Weights of a small image classifier: 32-pixel images.
Rows from block 9, named by matrix and row number. Each number is 128 + 32 x the weight over its row's rms, rounded and kept within 0 to 255. All counts start at 0. Numbers have three digits each. After the name is the row's rms in percent of the matrix's.
# f: token mixer depthwise 7x7 conv (model.blocks.9.mixer.f.weight, 256x1x7x7, trained with AdamW), a 7x7 kernel
f.9 049:132057136165095139161195145169127100092129063119127136082126150108139110106153129186119156131152109103182125146088085126148152185148078149111072112
f.10 103:107112103118097104121138161195184196165141111143140153125107075092100116145106110041168139170175180191116157128131121150135152104147121105124150144
f.11 094:134118148153174137132101104119121137162121125140144151076138123110139139140078172185172165112074077171178174143101094132102074138152118131146095035
f.12 120:083095105117115106073110093104112114125146131130148142133138155172179161135129153171193197202178158187187144127118105120129103125101096095111104114
f.13 034:113144182128110094121147121108108154111181078103120174147121132147145118127047138106172135089159178155112118114154084157123113161139095156083117031
f.14 067:130154120172183137127088118112163152082075066122077135175116147172103111147068113098188180124110093140093141174118131110158139180137130124173108110
f.15 117:099110091100128108131157142159165181158160163187176182173194159098106106120126105071088098105111106107068122139136129139161147130151136121156160184
f.16 122:106111144161148157154120133106132102106119107091099161176174123110113107128190203163043103089070128128131042111139129124135146141149145147152135168
f.17 071:147092128135092085067145121105110119122150199230165165142127215151171152121109156164133094128133112109137105126156124146106133093115120162164112145
f.18 133:129122129134126139157160147144146136151158155111132145134128178101073070103076082125072063083082045042112096126137119100102134114120130133135119122
f.19 100:118126121120161134144061106139154132118070081053128098167185072139164165132159198119085166161112087121164112141116140093144169129154160135107121142
f.20 123:136139140119141139146143151141140138129128122061087112111129140100084123147107119154056077111099049098194090131162112041099176129146139118095134161
f.21 084:110099117126130108138119098117125167156096133172159160239215119157159147124186154088129148143096125085116126122151095149162134166104102160162105137
f.22 063:113093156176123126179097153190136135106023153147136121135124120173184110106160144185200145078083129135129133122143117125123122118091132132115171139
f.23 082:088124084097108128103050105157160190171127076122175176146128117113146182137083161178154140170105087129130145123097115070134154133154095116094141137
f.24 129:103108123139169167116102081060131158194178090086087108140200178074088124118121171140156175179137147139134153129117108120126141132148090141130097116
f.25 060:085087120154101064151164089168129143139123191162124109083119149134152106132123127168145077114141144102165041089122090128104112065119072127139121154
f.26 102:150114100116144139127162154084138151136165159172136154120121196140192135110089062137065173141144077056062082112136127103118111124111119120123155142
f.27 106:120149187195177145121100168200138127125115086126156114096114099075062105122132107083111111127122121143126133147144129103133161117128150153179184204
f.28 093:130121132127123092142155119149138109097200162060104126059051160130091080152116112131146105077146123180151124126105101090148164157142095097070141137
f.29 064:168133107094149134143160163129134182133092144160126165149073032169199127128127071085140144175141170149106123124152118106146145078111156134114156102
f.30 067:129099095137127117121146145136118111125138136125120079117162172114100127098116184219085135122103124161224113135129106135165219156097107101129161152
f.31 062:139153162168161135131163136141171155118119155136184125160146166053079136139152155129027059157150124124141110068121134111123116112133177159110133109
f.32 107:086107131113129135100122150148156187135054115197146173220166092107204145118173140130083133166127143102113091126154149142124120109127128150144144129
f.33 068:120089124104116159125125117088092117142114110102111071185192153148180195118154165180098100185110143064132135100130166155073087131115127137146113139
f.34 079:136160120092123157144141141140095116162164107140144082098097159060070097141132124125088134115192165115128074100109122089108113079111074059076118102
f.35 121:097100117122134159158126096145155137169179156117150167143169171117087100126097065112074095111131107038067124109119134123069082142148127152155149151
f.36 099:152123143138123079081159178112108096084078140168140084092102128127141128115162179190149140130100157212191114124122105138143153105096113096125081091
f.37 047:115086166108090142110118148142090109143083191172091130087151102121115155158133163162073112125080153193140121149156102101086119137149157141184065091
f.38 122:132147128144122130131105112099140134124172168156114097092116158186122073119119121128203099080071181162078202108104084183143097143120122090130112114
f.39 061:123162147116131143159143176081157124090091100063103128157111094140164137128195161166099078076117175158164089099158115140161140135133127156165109062
f.40 079:135138112093123151155172124090099129134094218201163159146151157177162101125174141137092077074081091074107131136138135111092147119144142149118097121
f.41 058:142090116155183113134132130111118098116083143110130126173102132207161112191127160101204190127163080081081137174138131114137137150115120125089089107
f.42 119:150120134144115081098163152144126098102126183181132078073093144163171132089109111163128089075080100159161105113092091074103112108135124097078090098
f.43 115:169187174179178161153174159164153167147131145172107098137131080098124123133143116075113089063072091097077109141118125100106102131141145157151141150
f.44 081:155139155154159142164124091087080098124165164130146089078124205157113157145063053142153124156148084077118159133140120141114117164149163138127162171
f.45 099:147144135165161145136112148116156193131081110186153131146094065099122122132123087050132104072089090082043122129141130146113123098123134164151128152
f.46 092:109165150149141135099084106154145163131055086103115101067105065198125141138132155189184123101086137152170163116106112139100093121160138162152128141
f.47 068:173121164109131128085131139177156130029113127175148061050121152176150132158129147168117129167166132111128122159128162116092091123128169146125122093
f.48 088:146116113143095074123138148166188121100200145106115153094153163101053094157125139120143113089141147153086167144134106099130122188193166181113114132
f.49 099:139143125127128125134149156133133131141157100080093110126159175078078087145111123174068043066092081113165066096117134079103126123126129156162141138
f.50 106:093082073053074092096098117083066066080097123128083082104127113144156124123129159119152158157150142155167126146126113131150151153135071110122134101
f.51 097:120144162156146163172098080110154161183180125109125145158132132097081153129099053084149188171134100090082164129083112145167151114137134137176156138
f.52 142:115118125120107113127110124130137131127109096131144128148124102146185194157179187165126174205197192166124136157175188154161105124137104101112149117
f.53 103:118148093120131113093140121131115132139121135120134137145124135112164182122169152126164197180198212204145159160150104151176157165142129094081111149
f.54 080:152163169097097173161153156110071097130121132135180099096125097185233183091174158159107116110094112139172126127113124111107133122119126158135124096
f.55 113:129163156136124133072131171220221159149121079143192166157119096087114138122114109068124129127136141151097113152130159159170132134128146158145144141
f.56 088:104106096088101122097097163183191172159111070142166178146112067129170144129121146120133189189120111135123147140147148070130094079104122159109126112
f.57 130:132119161156157179163122149142131063090147079130207170112087151064082169132102075158093104160132114096140121116154164148115096089096106128131111107
f.58 121:119123109134133128119051074074114121132123073097125119123142158114128137118154162178144129118101130161201120098093107116137202152145116096082106212
f.59 108:093096129148158153157128133127160135075152110124180175134138182124078091118116200128175105118161144150052131089103165175109062106122136143154112101
f.60 106:146155150126100088104196156165115114074116220153126134104103163175136137140117147176096083078098104123184071095134134151118143101117127172140142138
f.61 040:188090114186100152148141079118139126081115162155170148099113182106141102131173102108153108083155073177066139076135168159114130107096125123128119172
f.62 112:155142128102079080087164175141085063063038156169162115076073073121120135150142128129083094113138126118131128126146140129122119144155152145153135140
f.63 113:172143101127122134121201134116135134112112164166144148135109074146160142134143109040107080088119136107024103112106097103112065112126135109101136119
f.64 132:123143134128125129151142140135131120153173141097121128144165153105055079128191133116061032056159167108103078099082148133121110141138123160146117119
f.65 071:123182134105078173109141200128142177168172167150099150046124069088088147148145097117139118070124138157131152138086139140132153120109079105122130132
f.66 136:124101095102109120098131149095089163137123142169164129166152151144163155141139149226110089110101085128232100087108101109098111123112130130127115078
f.67 094:109107118129146121143190135084086097126170181150117095112107096104136183141132134100043075159150156120098068081114144168149109144079093092120139133
f.68 091:149137116129136147136144130105093164146115203179125104148178122194166076138144160154173171120083162153137099140125074128152134123113124137119106029
f.69 093:103089091134106151111072078092154165131082053079145147177107086061134157106158127095108166151149154152110122149102134121172133100111077094108141110
f.70 142:112121114139152131107098127107139149106097124160153150122097116131186180130082110144147194196090048116122185186165102061106126123118113112095112117
f.71 061:101148128101133136112094135181127140130153087169163092059183136114119072136048069117141182198149145162078110100138141151128130118111118120114119096
f.72 096:142106136119120119126152104113157119095145175085130160090084132118061126146109090186058073148112148122131082084157117107073041113134119122135131090
f.73 119:161131125117156179204129114126109083135159165121138125129128195195176188144147152184128106156149136072140142132163164160114090143145150151167150165
f.74 109:138140124134116110134159124129108088148168142144143107129170189084117105128133166171045079117154164168174060103128142158124095074137117138108075074
f.75 039:190105090120140092132077103151202152141111167078137159102108124138103115132185128094053148175097117140070165142115141152099109116129180126148101106
f.76 118:124079116112110132145148106116116109125150182112086131105160188168078084089086091118110066090106081057122103127109136070073120167157116139128130107
f.77 069:091138127118108094144144140122153126098184077114085171150120125095123097135129143160165175081113118123126133122155229159082082115087126171192118095
f.78 032:131131163161161125127140084105127123067051124136083144195065139104155074147092140123099113118136145154064095102078111136161187140116106149109146129
f.79 076:122125118114096119122084153187208167168121108100152166143136093109107166108071125116135116185117125135149074062084124180156132096117089142169147149
f.80 123:125103105118107141188117117133145172148146183162135122107112100167145101116085074083108098066045059060105140114118124128106123127122147159149145164
f.81 124:152131139142133116127148156202170180176131084107063066083093068174172135134126127126196162121127126124107094079106129132138134103089158138137141114
f.82 116:147138115141156133100136114138168204165085131178111181168096135127200107125083069139153191128129081111145166159158138135145108130126154152135084077
f.83 116:086118137148124109082101128149185157132114091117150170166124110065097127114129103082029096121116163130069071124130141155136066099131138127117140094
f.84 044:154115175149120115127081135080097099141141174166158175133099125100056105167132080145081129131133139133139125130161168118100107155188115086119218106
f.85 094:150116125142127111114138172147134143132148073138141080155132124059118167142095175204061087123132071102141168150128154103114113193128144179119085100
f.86 054:091142159155130102110151186141189132108127229213160134080153132154109112156079131152115096059115142138133135098135123138157142118113153119121164115
f.87 086:199169152124104117130184147147094042099107169158115085080081122154179141142082093141160161122130095093120144129103142152105165124148113167147113163
f.88 065:142159080144139101091135116117147139175156145103086154172130100035079081142069051053133160137137139151174149126124138113122112125119114114139120124
f.89 124:119093141120111111172140095124143121130153150089085144122151168122111113128093099157116090102103054074162120127103087036054123145135113079085126157
f.90 130:115134153146123111107101121136161142135132077088154158147132120081120146124137106110086121126142142087046083120138163133060012147123141161127131077
f.91 093:141135119130145119127087079142168139103148060076158165128116137061074132130073059195125154154107093148196152154142101114140145141152118108145126106
f.92 135:080108127117155193187045080107143168188172042101122138151130123072124136127120115117134144164140122166127150139133107119129119130114121110115069103
f.93 143:097045056115139102085139065072151196121104148100098136169119073154111124119143118081176104099166163119096160098102128144132144130124119123133141128
f.94 061:125107107096127138087132163174173165180135081067089112154149127119149127164133126178063154145116117135185109075102149157123082085108154155165176103
f.95 093:146152164188164160175105083059090073082102137151138147107093099149119109109146135116150088061107122162175106118117119115122138216147128126125115115
f.96 097:092117151138150172113130109097180159153144096098126131143125078135104166135166140086167176216151124135125192172139128128106085097108105113104071075
f.97 136:079105119119106141157089100140153146171131118106126169187183183104151135138133132187094154164101069070126096141133116057069108142171130112115133111
f.98 072:136111089104101128094187086100093110165167183115080110111104127160184144122081107117180179168164158121172176152114108127145107160174114112158163150
f.99 075:116119145163157150175098105103111168146116094116059100141048064150081069141153118075127109097117161169121105145144133168178167162117105128115120124
f.100 105:141139150141155191165125145161124113176190117117098083068135143157169118120114135105160124060055061107142122105070096098085109137130120141132122142
f.101 108:139122129106142152075114119126091116151110132154194201130104123110184175128118082111070113195179104071083094093119145141136124084090123120140120098
f.102 080:152136142137141126148146139118107092094138177147111126072094161152085098137145095143108069026093158077089124134129143147134139194170148081111136164
f.103 097:135126111115122140142174129094101134106140158153106129126115107126183153127094062071168162178121136053056198151141107133075084151114102131158132107
f.104 081:130149144146125125186141109104092074107141191155167156113117168162140132111172112123088044086085162111099119104108135163149072143132149151164091075
f.105 104:174160168112129098102155141124107142115087147131118122135119138134162140130083171153171166168112071178222149106106108103170194154110103119091103089
f.106 110:086072067081080075058167125143148135125148185156165161154180174174163147114136160185116105119118131143144118111120101100117140119115107104088112125
f.107 077:122157149147110101145101125121167132167139068046045107111162159112067091152127182182109121100149156188157124115132123139121098153145162144137097135
f.108 141:110093106095140124095133118116129143132116178148143135135136138216198165146150159164139144141123099148176085082114103121132098089095121134148099023
f.109 070:148122133128141123054130141144181178106048121174145157113085081129183154163098113133139173147097135161142132128149130163130082096143185184160125109
f.110 080:120167125111120134128212110085069159175164191179125055117117175135133106121123100124105088147159156109075135157124083132145144117154108078107136119
f.111 111:153137148165160165166159158148141168148129096123127126138099074054093096143130081042089093070090096090072110135131157133103107115112140149145126139
f.112 076:134099112137121102080124135157224212146099087082076165149118104081137136122085149184126172158127109168167128133111128103122129095109109160127135110
f.113 077:170105091128131129150183087104159111148183189113133152108123154191075095127149072140147074087108078058111135132124133126135117142161165177141107135
f.114 084:144129128142148120121155147098118130109149146119108130088128126105081150121101135148077050152154064085185060156183096098127095112145183134184098092
f.115 125:053092137134110094100025074110165114081110073085123144110073103092107132116087099135156157151125130128121155125098093103121114154125111084109128134
f.116 089:174146113102122108064173129084060078106093162169162096071073118147174185110118125135167161151119111082098151106119138119130090121097097111121123117
f.117 127:120120126140130146164161118134125118119147116147155138141134129123157182123177179154165166172183192183173154140180184192173140170142151142157159165
f.118 064:157121091094155180139145158129104133171147117177138136186134090068156148121179073125062140135109171119157146173131111136113083102093133152161085074
f.119 119:072069109131150151181024069100143156156178072103141120147115144140161134121118093096134135151133109103057170152141131132107109126127127136144135164
f.120 088:115115122122104104137142150154086034169178127114133100101190146140072107129184164114088070110119158112131079111146101096126163121102088120154164162
f.121 112:117101084113104130152136107057084104116187146120069119121121166143149125121111147173160102126081050134191166122102099091130190129123145098125117170
f.122 080:139132158144117099120109167129167111100094144133134111135107131104040121136131091137215197077085138215167094105099145136133148116107108144139142151
f.123 070:125134138164162128116125126105128104108127169144104086086142133162197136124125180134108103106172202109136083137115214176141089106131091196163139131
f.124 098:092095103100142131140096100064069140169198148148184073077144171154135214102094129127160124162150115101110153126156173134133128122118146123119136131
f.125 095:128124127126107098157123116109114118127142143150141178127118130105078079138140126127154036047111189173155122085112090135163178078106115111126157189
f.126 104:126129108103143127140157142136121145145142169076082064136141161151056091102135114145101079056096088061133066093113101124086110080113118135132110130
f.127 126:131115134153150151154125146160177137115116096099079088079064119083072091109082074085101087083090093079110113106111102098088102134130129166142112104
f.128 066:175134136136145132078146116106099100098115177192106091112088116195146093126172147066152089110158189159099095153166181120116116115096147096148124112
f.129 088:087110127122105111115184141147163108116128212141157163157071082175142140132170115089126107097103157134134098089085095143141149160164214123119159136
f.130 155:148131149140131137134140157161157133117148101090082090086089106081077082115080075104093073076088086078115094094099105091096099106118147166139109104
f.131 120:091129113096106168169101122101060070120137140165142079115136106176202179112142176154170164157138139181170132111105129093074118127100134125126117154
f.132 047:127138145183135113156109105062146142126076138127128131144119190138150200120137105119131116104118110128044128189070118153169115111115081170137110065
f.133 120:116098096091114110107148136123125124149158173156161118140173166166156159136145182166171179196194173169166147145156160169167164108112120104107101111
f.134 113:103114108118138159217105121135129131164200109100124153159180191084079064121115106111079089108143127104077119113135179141131096108131144141109116102
f.135 052:114098147147179155128118070088091118107080113118159097152162107202113134104174122123118111124132061104127132129091132077096113193147170184098165144
f.136 083:160131128180200087117181115058130188101074203183086141158148129132170082121108107128076131122131149113130115125119130156110112141155113140135110099
f.137 124:099120123142119116115126106118094093126102164187163130167170121157164138127166164116058101107075078052113094170173119091114149130142164172147145172
f.138 127:129095109124111090098157107091104131083095198144125128119110132213163124118120155172203165108100124158168193142077093123130170149146148118132104123
f.139 101:128155144128135149111117157180189193162105045139090110162143100032117136103147135094081129117122132119092133129089119121113103088103108082101099136
f.140 090:150105117111096061137133152098059041072139131095102089077139092136118115122124148121106119099124148183161177126094096128175147148102078139141162130
f.141 115:142129109119126138114179100086088134136109156107074085103139143143154137134103119204134149183126065074169110137146151066050109157147123137113105086
f.142 077:132113151115118131166234191148107095143144206168133083091116159153149107142114115153180183164142114115119150153140114080108115121125106132093097106
f.143 105:132133148160123145121095092157202193126052128119069160176142058140164056137111121120096158115134107115142098152101156113115131091146101147140113094
f.144 068:086057116136150089088169158165146153109077154163131135116089106085175107153117174179054090121102111138153101115108102111133140080138147145133103073
f.145 138:161135131134154137117128111145146130132144107113166163133110142067134150129098053145051131158139116084184079116155138157181208103112110111143183171
f.146 089:105122116122123150128110100141152147126140103100111171082077096101088112154074039079150148124123057048089158135153159112103144146116131173132104140
f.147 125:105117149160137115094118139161116128132064095173181136151137071067164169150141110068165148158135126097033149129125151164129100111096123142160145091
f.148 085:088087122082120131089137101103105185137137173124132174153134132190169103162169162121105180200158172140162156166101083110139085117121099124166141107
f.149 110:117128129146119125144092132164153091103189080132154116128143204116169142111095172203134163155098069149157160171124089104151157114128097081102152169
f.150 089:207156090112113128119200123101112129142154146112105086141151130144052051089148107084169170148159118103149121169141127108121138127125141100127198121
f.151 058:139136113135126112153175125086148130124144173144113122102109165091183180104160112121046114160152187119084107128095150186103162189186138088110122120
f.152 128:057123142160157129070038098156174163110062060106166161146078083078130147119102101123138160160118102126122130131122123122137142104104144119126139133
f.153 130:152144148167152134136143155158137159148128130170168130155129128077102107108111090097032069139199157074045101129123156136108094110128133125131105118
f.154 077:132111127107113122090139191171181141166147058090116132109114150077123174142100124202074161164127108115120168125137129131123070106114128157179176100
f.155 088:166113140102140114157119189141102142133156129132129106079070113174086110141142187075212092121141149178169186131096078107137167130111136117117104125
f.156 067:142130130161121120119114126134163151116114135164158131135077140126173186145069067147109155099150100086134109098058080204163184103126095105157163124
f.157 087:076122118090107156182113125089088126202219134077111114158188185116082118097130134133103071128140120107123128115125112138140160185137118102127135129
f.158 114:182157136156167179152160143121095129157100102128076055101146119153184164112167201166154135145151149192162131104104122110101087126112124133098105110
f.159 092:113116106100141133145109140106081150121163187208103141232143131188125114110115083162125129119154078096109123139180151120142119080113164134122133090
f.160 087:081100128120097065066062121150168156126107097150177167164165149095141153130129118090094077123149151129041076102131135152155112099118120127130146120
f.161 102:167181134141140144127174183163133104084097151174161129124076074129150158119093059046124140145111099080063107118123113124129130106109154144124158146
f.162 047:117113138115190109134148147137146146128097153142156127101075147031146094109143121170129129122060090191135108157094140133169165118160086075170143157
f.163 071:127141149160163107108159134083190134082169154081101124041098163148058075126077129154163089087124111145154152138117088101140107137148137127136136095
f.164 090:149130114132124124128120101102142140151125103102091116164181123076106098136142098074089180140137053170202202167164134104117118175125103121129109081
f.165 105:151158129131131143161151155141098078108121093106124125099110115049087131161150129126045076152199158090135055061135147115121138128142125130105154131
f.166 086:142118110079123124084132126108174171152096126143136129141154088129150115137117194188110124124091121152201133161139117097103093149116109091055060068
f.167 124:142156141137171161137104107082121173151100109099103123173140063112116105134175138053156136085109183124065188109076088141125109178142105123131119125
f.168 094:156118086075089122105154087074059046070106140107160159099121173148135184137094141173125138157142087104132109141117137119120101104077123116101126105
f.169 133:147162104111158137122170139097117173142109118120132124134095102136118142142128101168178098126116097147228202090115111109114206191122122128100122176
f.170 055:128176164124118135147134135101165125136097111113143131083124121175233149110130158215138059067137154137098108115112120124135112174168147108092116136
f.171 124:145084068060075103145114092086075064111185124138164100073145192146135157143096159128084102144147135132111076097118132116122099119147140134115129119
f.172 065:077106145130141155154115111082235160083134063109144155144112081079096143110163145067118115124156142169070129139129105156151134161138149144111122117
f.173 116:123138126113145151133108106133151128144087147176182125095098112176191147127070086122203185146125093087108178142132125135091081101120134156183127078
f.174 077:158116074114135130150157113040090148095147121134091055126071108128135197129189191193120136120132168150152130110112144115144102134127138118132112099
f.175 129:152141138133106120126144133154128094083119131162177084077068124121164205124090104154167161231181090128125168126142172116119109110123122137137110134
f.176 103:163104120168128122067216164133149120087077193190156115087090133157150162124110064123113146141147119085121140152167134156109131152077106119134125132
f.177 047:204165128131146114165130098106072081104134178155147155184138209115089097138092106095181137085133140112085136131142066151125111132139130106142097105
f.178 097:125083140174140125114088110132162123115084059106139159193091030142127149136159137089163148115097143144143150169093069115161157161130096106114114140
f.179 132:091132144137147158179075079094114128151200117066094109143149197159101117125150161174179121110115157166198154148126127138159182115115121134125126138
f.180 092:161146158165118042131131150153152100044086125142199139109054100127131145159125108112134119136129149167132100156124061088108112136164150117114147100
f.181 104:144140130139160154142154134089092149176159188130088107152159181207122084132141140122195130092095105099069183143125109144100075140141123113135088103
f.182 101:119129103113116116085100156210169141140103066165200149146076064120144161128140104081109143141145141135089074127141155152152119083112144160148161160
f.183 118:117110124130112121138142164152168167143117101146155130128133143079073075129102127119067033070096120083059137141144168183151111116144158129149158113
f.184 078:154142125154124129089171168090131122116113118172144120076091150143142134129050074103132153174115100134108194174160141149118062162124124120114116047
f.185 046:088078097079170108137127131169091135191087090121144187111101182106099190156099131154115072112096094124128178131105160127122112154119083160121124097
f.186 032:156087126151137156140105070094139122093124189120120152106112164125128127135090096067100182131074102157166127141119112103180136179187106075102083164
f.187 109:099138122112109126150147128092095122154171195167099097129160180198161073114131123121189119069071116122091168086120101181147149143112137118160129148
f.188 093:111092119115107113119154154147117123149154099070083120140166150048155155124116173204059141128148096100170149151120116112098060123130101108116093084
f.189 100:151130135148124148142074131169131128111101119138157135120095071149192175121092080071186206171141102082062147137109119129113077132128123164133131115
f.190 080:130153112131071145173152096110138110107138145161088066129204211102072136117148106061111120107109097094127104137123174159116138121166177137151125144
f.191 151:086109111099111123097128183186165192181089122190188171192193104114159160121149154128104139152139152138121124132160166160150121142129133153154143135
f.192 122:126135114140142128117109124133146155170162100098086093115160154109108120145158159154170115160202218186130078086131167184137085091105084127130135115
f.193 082:120131125130167136108130146095118155178152096110155116103118140040102167150095085064071096161149095089109111113167197121079119113138123172160142103
f.194 134:096117122092158193167079093087116160188176038079118133149149156051100132125144152139161164172156124121112152132113126120124147126117116111111101106
f.195 122:140141120148176134104152115109148158118096056074102127139098076046099145122113093107158193150112097100137189154104129087110132173133127156121179147
f.196 098:097120131122111133108110144146137140170116147147088093135153100116072085130130127143104077134136159192206104114145129107203234124134104104114142152
f.197 125:086108154167114099118089137155160129067083174188133153130080113137135115132114064091141104157193120065042125140127155140114140093115106119129123126
f.198 077:171139124106151135149137124117095090151197126104104116159195100158147112112149106061139148144153121057083189142127138101081169154124122139095118198
f.199 108:134133113109112135103138116081141125118193114103136189148129146037062121119112100080094136166165137129144210179138139118115112173130094104091103140
f.200 065:144117142138169206147149115166169179138133148073066121125057097165088105138132096087108091100104096088118115128128110123180186096098114144151137130
f.201 130:166124153171149128143132112145186102120141068106117137113093132035117118115111084055099162181179171127060131166127151138154134111156128131127153144
f.202 132:161125111119133141167177143176152146126127115105139110068055102133133173131094077093174181173166120095100169150112137156109045131129106124153138096
f.203 045:101145050140079170114132078179137114132150158128108150126103115169089139101152201141161135156099116161201120127171140124124174101087137144166104086
f.204 066:100133139137115125110136157209133103061039151136142183195146148119085085104118117130109076163094123132147154154174118129088113168123145159117125113
f.205 046:141145123057107116124134160153166117035168092150137136176127200153103092121122172148105069088136125150097151131122129168166141086135159177118136126
f.206 115:129130132137143131121114097119123134126128157150149115155137065135124119120169108037098117144162168098015122136117130137103057168165114138173174113
f.207 105:108143127129156201213111085084150167167156084085093149179121098093123081122168141130084070084129151153140132099132129135152104115131168134135107106
f.208 103:133151140157153160145138159164172163163134132140163148142147136098109116117103089100067076076073052075098124130136140130120151164155176176180151154
f.209 102:102138139148143155166094107110136149165142048068091113088087065047078115151100090046109109118113096109084125126131131143128131123134118130128123143
f.210 157:043107114098087065077051112111124105103078046130120136120092102064137135135110088094104162162143118118143140141123117118144148125118114106116163136
f.211 064:129142101108105112135098139104160190187138073104076110078151142170154147153151110106148153173136152115210142091113102058081112102139154144158140117
f.212 116:122131146134115143169146126109094112136142099118107101103149135114140164126070147179135165180102084159176128175092039084161164125155084060104155136
f.213 078:096134151140110156135071118201164122115116057075212140097129125113079150096072124161156145125102089106182157171131124141123131157150136097129134106
f.214 114:162119117124118126168218131088095122146169206186099110102152193152158128128104118132168132140170118068085130132132134141096092101126141125092091100
f.215 093:130118087105114116158110120084079113148196147106201082131153179179064186107079146158182119137127086147116170136127149093136124145143117104105147127
f.216 090:166154114119149116125137150052045068161160155118131114128132087133208218119135105122164132102150106147131142139096092096131142119121088105110105132
f.217 075:218194164174171158155110079126124125121103079062038132101134098176154107144139113148154137094126108117141114103131114117106116142133148136144162123
f.218 096:126133141148137135121056112120122105089077099145095156133135088133122093111080189111106091062101077114156118125146120080127209164125139145100152188
f.219 081:182118104078122132116185136131037068124134146137140108051096161138101146158079111136178105141168119118143166137086121150133121137155094125159172100
f.220 127:118111108127165164175122103101110153192159128094056120169160108130132169140141129148149141130096089110216131100115143143144221149105130140115127176
f.221 111:112122119125153137127101113077077067112125165223213203158183145158176153115126107091113133134127136125080111133128114128113093116141120124136106118
f.222 108:076118155157154119116064110131124132140123092107104137148195156089101083132167210135065085077110165168121077101113143152138158110115156160123134142
f.223 077:121130147132152098119023131166177175154121056077154104165124109147126136124166156192108121147140132156142099105155168107137137133150179168158147152
f.224 088:154148136104097129138161151138157137152159133175206171182187173119111140122117095086088053079119094075064111098113132124116098119111127135139137122
f.225 061:141116144201149123153130091093137091088128074085136209172087060105162124127109163117063130138120174143142113146124120090114136144176101146090135134
f.226 073:094120129129154147110067084160156144138124098148117113156124121141107133092178154106169129088123216222081118109096104154176155118110143165101150152
f.227 107:086131154167121126136022059193148114111121068067192144117121119115101133110086113152136135125122107143137144144082122137137141135161102130139161175
f.228 172:067072073100101073061059100109102123113099097128143120132130138122142148122141135143103136150151154155150063132163168174148107075114142149150128069
f.229 106:143152086084109145178168152106070097135159188171120084128155167223174156136134172168180138113153115115138138130119137128101100108092118115117110092
f.230 091:113139108130110135124116130098070073088143135117124111205175187116081140131182192170088075133126144203177126124134130096111133139118138110143096142
f.231 126:167173153131122111101194186156124122065044134146122150125079055118119128123135118107166168171142146156082140126146149154171162096091142142110134127
f.232 103:158141142139144165184150134121091113118140147086087134180188213076050065130138116171088085097119124127160119131147129137135139143157142134124094106
f.233 074:160150111145159128105097112083086129114144160151122084054142173141170163132035081131160136180176080111125170124138151131142103103108140158152119094
f.234 118:141155168136115134147143132164144122116146099059047107122153172082075132166139124138084073157167085061128084114172143086136107135158151127136148102
f.235 129:066123140116149144098021118149154171137094043123157155153134066107143157125147135085187170141143125146131156131115116101113124131110103112086110136
f.236 113:099096113138144142103107119108113156115074143182186159148086071150177171144138138120174181167100173168089184156140143167172103097124106123113153099
f.237 092:172114105120122091111136151169144092024181130152140175095097201140127131136130134185165093082142117167142147105126121110147108134138178138144117077
f.238 103:086093114101111120138128147228216157161121144165158183168123167065085080127108110097134116103088101115138159116118125133126171147139117134118128128
f.239 042:125183141111093108130099144111070111120093106077078118140194144146106134119098141158123088174118128079187131152149135142150176181110169070092163096
f.240 148:074069061082070072081072072084093093091085120098108116111096100136136108123124110100166144114109117140128156149126150136122159142138160159150161126
f.241 097:098108135139139136114146111144107106137121203187133108073131119219200175141135152156196185175158140143127140148136110119136112161159136122135126090
f.242 064:124123140151156114188131147164142105127140131072077110110154086106094112138149179163094091053090122148185125089182129148143151094112185135175100103
f.243 126:164180193146173217174159179142126146167141079181128078127128088099178158121159161106117128109089126127093110119097087126122122119135131154141141127
f.244 070:131141163183136137145073102114181160115133141124099117157111060100131159136163134046086128127106155167172117106106079111211175135110123140110152139
f.245 069:121134141095141097135103086114132133151183105093116110151112169063114122124126136185162195133145160177142201074116094186134117153116123133111056127
f.246 113:134107135159175113116087073106115150121071103111133140188103054144150108112150090066158112043114177139121127113084127143132199141135139135118126140
f.247 116:079097121137125091106081119133159152131087096108122181204184093106068065138170127079073096086087138130097103123151098114110127130127139136101132147
f.248 061:115112097085091117165132113152136131093178190176176139134105170154125151131111119148076083138149117081067115092154130160184162103112086108091096077
f.249 055:119085156142135111157161147156120106127183067124146093078137170207132168135096129130197164100100129148131087170119173127093067086126101136137148139
f.250 068:089205158106110115153074115194101103110140133097149132095165102112087126120093181134170113119121156183093159116117103151165085190129104125156109084
f.251 128:118085127140126122119163141130121115147145158167155183183154153151136114128122097113076094083061053047069100156152134146122089145133121128165164131
f.252 075:088122129122109118137107127120138151087107148120132108165147110138163173150111137197110190186089009154157140158110121074125120112130115139079124154
f.253 108:144144134137141116098085074160191151114147089051134168168153098094061116156194133087085103164168151115143102116110136088124153111159141152134153148